Weights of a small contrastive image-text model: 4500 steps.
Rows from block 17 of the image encoder of a small contrastive image-text model, named by matrix and row number. Rows with one number belong to one channel. Each number is 200 + 20 x the weight over its row's rms, rounded and kept within 0 to 999. All counts start at 0.
After each channel's rows are labels from the 100 images, of 14976, where the channel reaches its highest value: "top examples" is what is common among them. Only what is clearly more common there than usual is listed. The data: flat shapes of many kinds, plain or patterned, on busy backdrops.
# conv1: bottleneck pointwise conv (encoder.blocks.18.conv1.weight, 64x224x1x1), inputs 0-223
# conv2: growth 3x3 conv (encoder.blocks.18.conv2.weight, 16x64x3x3, transposed, each kernel summed), outputs 0-15

conv1.51,210,174,196,213,182,186,183,195,197,237,194,186,180,175,197,178,207,174,244,191,244,203,194,222,216,191,187,193,184,227,176,212,209,197,195,193,189,210,210,189,190,238,208,226,178,191,211,198,181,190,200,223,214,220,201,203,210,223,210,219,203,194,197,221,209,196,210,191,198,193,211,176,198,185,195,195,210,197,215,204,177,170,172,194,176,199,243,232,193,206,214,201,186,191,214,233,218,196,232,189,190,187,166,209,209,219,217,190,191,195,239,195,166,184,174,221,190,219,179,183,212,207,190,203,190,196,171,196,218,189,175,193,223,195,177,196,199,213,170,218,203,194,184,166,191,192,191,191,207,185,204,221,203,170,232,180,199,210,235,194,169,220,228,218,203,186,196,179,230,192,223,211,210,178,206,194,196,196,199,213,185,162,215,196,193,243,180,204,211,207,220,212,162,131,184,181,189,213,186,219,247,196,224,267,201,190,200,212,177,258,201,137,221,210,200,171,214,193,165,181,238,198,196,248
conv2.51,185,216,179,211,229,210,251,206,213,194,219,195,205,232,202,211
top examples: blue shape; count: five; purple shape

conv1.57,211,196,208,216,174,200,179,180,191,217,175,165,179,206,179,192,184,187,204,212,194,167,205,189,215,196,211,193,191,192,161,248,182,198,209,211,199,186,185,195,203,186,204,196,210,199,185,223,206,190,199,207,203,184,194,221,199,223,203,194,200,201,182,195,196,198,213,208,213,189,189,176,215,199,191,194,202,209,210,198,175,205,206,207,173,197,247,202,221,186,186,200,197,218,228,203,165,196,209,202,210,183,189,195,168,164,174,181,194,211,231,219,176,185,169,185,184,216,209,224,193,175,230,206,180,191,219,192,193,190,193,228,161,202,189,202,242,207,178,207,192,183,237,191,181,217,232,225,206,182,180,209,171,169,188,211,186,205,205,173,203,181,188,179,196,168,199,202,163,296,190,225,212,204,235,186,193,211,214,212,229,181,195,209,211,192,180,203,207,171,222,210,241,244,246,218,252,205,222,180,216,186,239,242,191,203,187,195,202,240,198,214,177,186,195,170,188,198,239,176,193,255,179,209
conv2.57,178,189,214,211,201,197,198,209,175,257,212,190,233,207,212,196
top examples: blue shape; count: five; gear

conv1.37,217,214,207,186,192,224,205,197,201,188,216,191,192,197,173,197,189,201,224,221,181,205,217,206,164,187,209,211,178,221,193,213,188,226,191,214,225,203,198,219,207,261,169,190,212,198,214,213,206,200,206,198,194,213,205,203,163,167,200,197,238,170,202,239,210,214,211,202,173,204,190,197,186,220,212,232,218,214,177,211,196,183,171,222,208,184,187,245,190,183,185,236,215,168,187,223,196,216,168,192,200,200,216,190,220,234,218,189,196,172,207,166,197,189,196,214,193,193,175,193,210,189,181,187,195,202,171,182,244,195,183,198,216,166,209,208,206,181,229,217,213,200,196,201,204,178,174,195,199,211,195,191,190,219,198,192,191,181,175,187,178,265,189,194,197,233,161,201,199,175,193,211,197,157,218,191,159,197,196,231,224,220,207,186,222,170,194,195,190,178,224,189,193,185,201,233,187,187,183,194,191,184,184,175,181,194,231,212,188,285,164,196,213,162,234,191,197,207,192,164,194,165,236,229
conv2.37,253,228,215,205,206,200,210,230,221,183,219,201,197,188,184,200
top examples: blue shape

conv1.21,178,193,220,192,176,186,223,231,188,255,191,198,181,203,190,198,201,186,220,197,204,205,205,209,184,202,201,197,191,214,210,191,189,219,208,189,196,227,203,217,200,223,186,209,176,171,203,209,219,212,223,230,191,236,227,216,209,218,222,198,204,194,209,214,212,221,192,198,200,203,193,187,266,208,204,177,182,199,176,186,230,226,187,211,197,187,241,208,195,189,177,163,202,190,220,197,202,212,200,202,196,181,219,161,230,257,241,179,187,203,198,183,164,218,207,173,215,213,183,178,218,223,206,215,196,205,208,176,197,202,229,167,197,160,169,230,225,175,201,213,205,193,190,249,219,211,185,169,191,168,216,182,206,184,206,197,185,210,196,203,200,188,170,166,183,157,177,185,155,265,202,222,178,222,253,210,207,176,177,212,168,199,202,187,206,209,207,222,195,182,202,197,162,219,189,215,187,231,191,213,194,185,190,193,185,185,174,233,192,211,203,179,173,190,186,223,194,185,195,180,196,242,188,184
conv2.21,203,217,200,201,213,238,190,234,192,165,189,219,187,200,191,166
top examples: blue shape; flower; count: five

conv1.60,198,208,181,160,223,200,153,165,199,154,219,215,218,216,215,173,198,215,243,198,178,216,194,187,174,207,179,181,179,147,163,193,161,191,211,158,186,199,163,207,222,239,198,187,167,224,171,246,174,192,207,200,209,212,197,168,154,187,193,167,188,209,207,215,171,192,221,179,184,200,225,216,200,182,188,198,186,180,180,199,201,197,205,203,171,200,198,219,217,204,217,218,248,188,229,208,192,189,181,210,233,192,177,233,207,218,185,192,215,200,213,192,211,194,201,198,218,220,179,203,200,204,200,232,217,209,207,194,200,233,215,192,203,195,189,179,213,202,189,221,182,219,199,154,232,203,244,181,230,211,214,159,214,175,201,194,182,230,224,186,170,187,198,204,193,177,199,220,221,179,196,207,189,207,218,191,185,210,193,223,221,199,178,194,198,222,198,226,195,191,180,239,215,212,212,208,204,199,217,204,234,186,218,191,199,214,196,244,189,170,182,216,209,204,172,206,193,207,191,225,212,180,167,153
conv2.60,197,188,251,194,200,187,165,172,208,208,200,227,210,219,190,194
top examples: blue shape; ring; frame; its colour: blue

conv1.62,177,194,225,189,136,223,219,176,200,196,166,141,181,213,198,180,212,174,224,177,218,181,182,202,185,200,213,193,178,230,195,206,231,214,179,196,213,195,161,153,182,152,181,213,263,178,235,194,208,203,189,180,224,207,191,181,205,190,168,205,204,202,171,225,213,192,200,205,195,181,195,204,156,198,222,227,224,225,190,196,194,178,204,248,191,208,209,201,224,209,189,191,200,174,216,184,205,175,210,240,204,190,192,227,216,221,208,212,207,168,166,170,215,181,217,183,195,226,205,208,186,193,227,200,212,186,178,186,203,206,170,202,202,202,195,176,171,188,223,196,176,217,192,206,217,196,179,206,211,194,172,177,215,198,201,220,200,196,207,193,182,230,202,205,179,190,199,189,180,211,171,247,205,180,230,211,214,226,209,199,176,196,189,185,199,236,232,208,208,215,222,254,203,193,201,154,177,208,183,203,216,184,202,217,180,214,209,227,220,206,231,191,199,197,215,204,189,166,180,222,218,185,227,194
conv2.62,206,198,160,196,186,184,189,198,194,216,211,204,232,156,191,174
top examples: purple shape; blue shape; count: five

conv1.41,190,224,225,200,140,217,224,218,205,191,167,120,175,190,194,190,177,195,223,191,211,188,197,226,191,187,236,219,177,236,219,213,222,221,159,184,174,191,191,194,202,188,201,222,239,192,190,156,191,218,194,198,188,207,179,174,228,196,179,218,222,195,178,203,210,188,188,215,179,151,201,209,234,203,179,216,227,231,210,226,204,197,227,207,204,220,194,188,202,206,210,192,191,205,210,201,202,224,198,189,191,166,187,219,188,203,229,164,180,189,205,232,204,172,234,225,195,206,193,185,181,196,203,196,191,196,207,193,217,188,193,183,183,192,190,202,195,195,200,173,182,215,228,201,212,186,213,169,195,151,193,180,189,169,184,194,211,186,239,190,183,173,207,205,187,233,186,207,213,203,171,179,186,211,226,187,206,214,170,192,185,219,179,177,198,238,191,190,221,160,178,238,228,221,215,180,207,219,186,236,222,212,219,230,182,218,192,244,185,223,222,195,164,199,214,187,198,190,186,223,191,199,211,197
conv2.41,185,189,189,229,196,206,209,218,196,223,223,198,220,144,201,199
top examples: purple shape; blue shape; count: five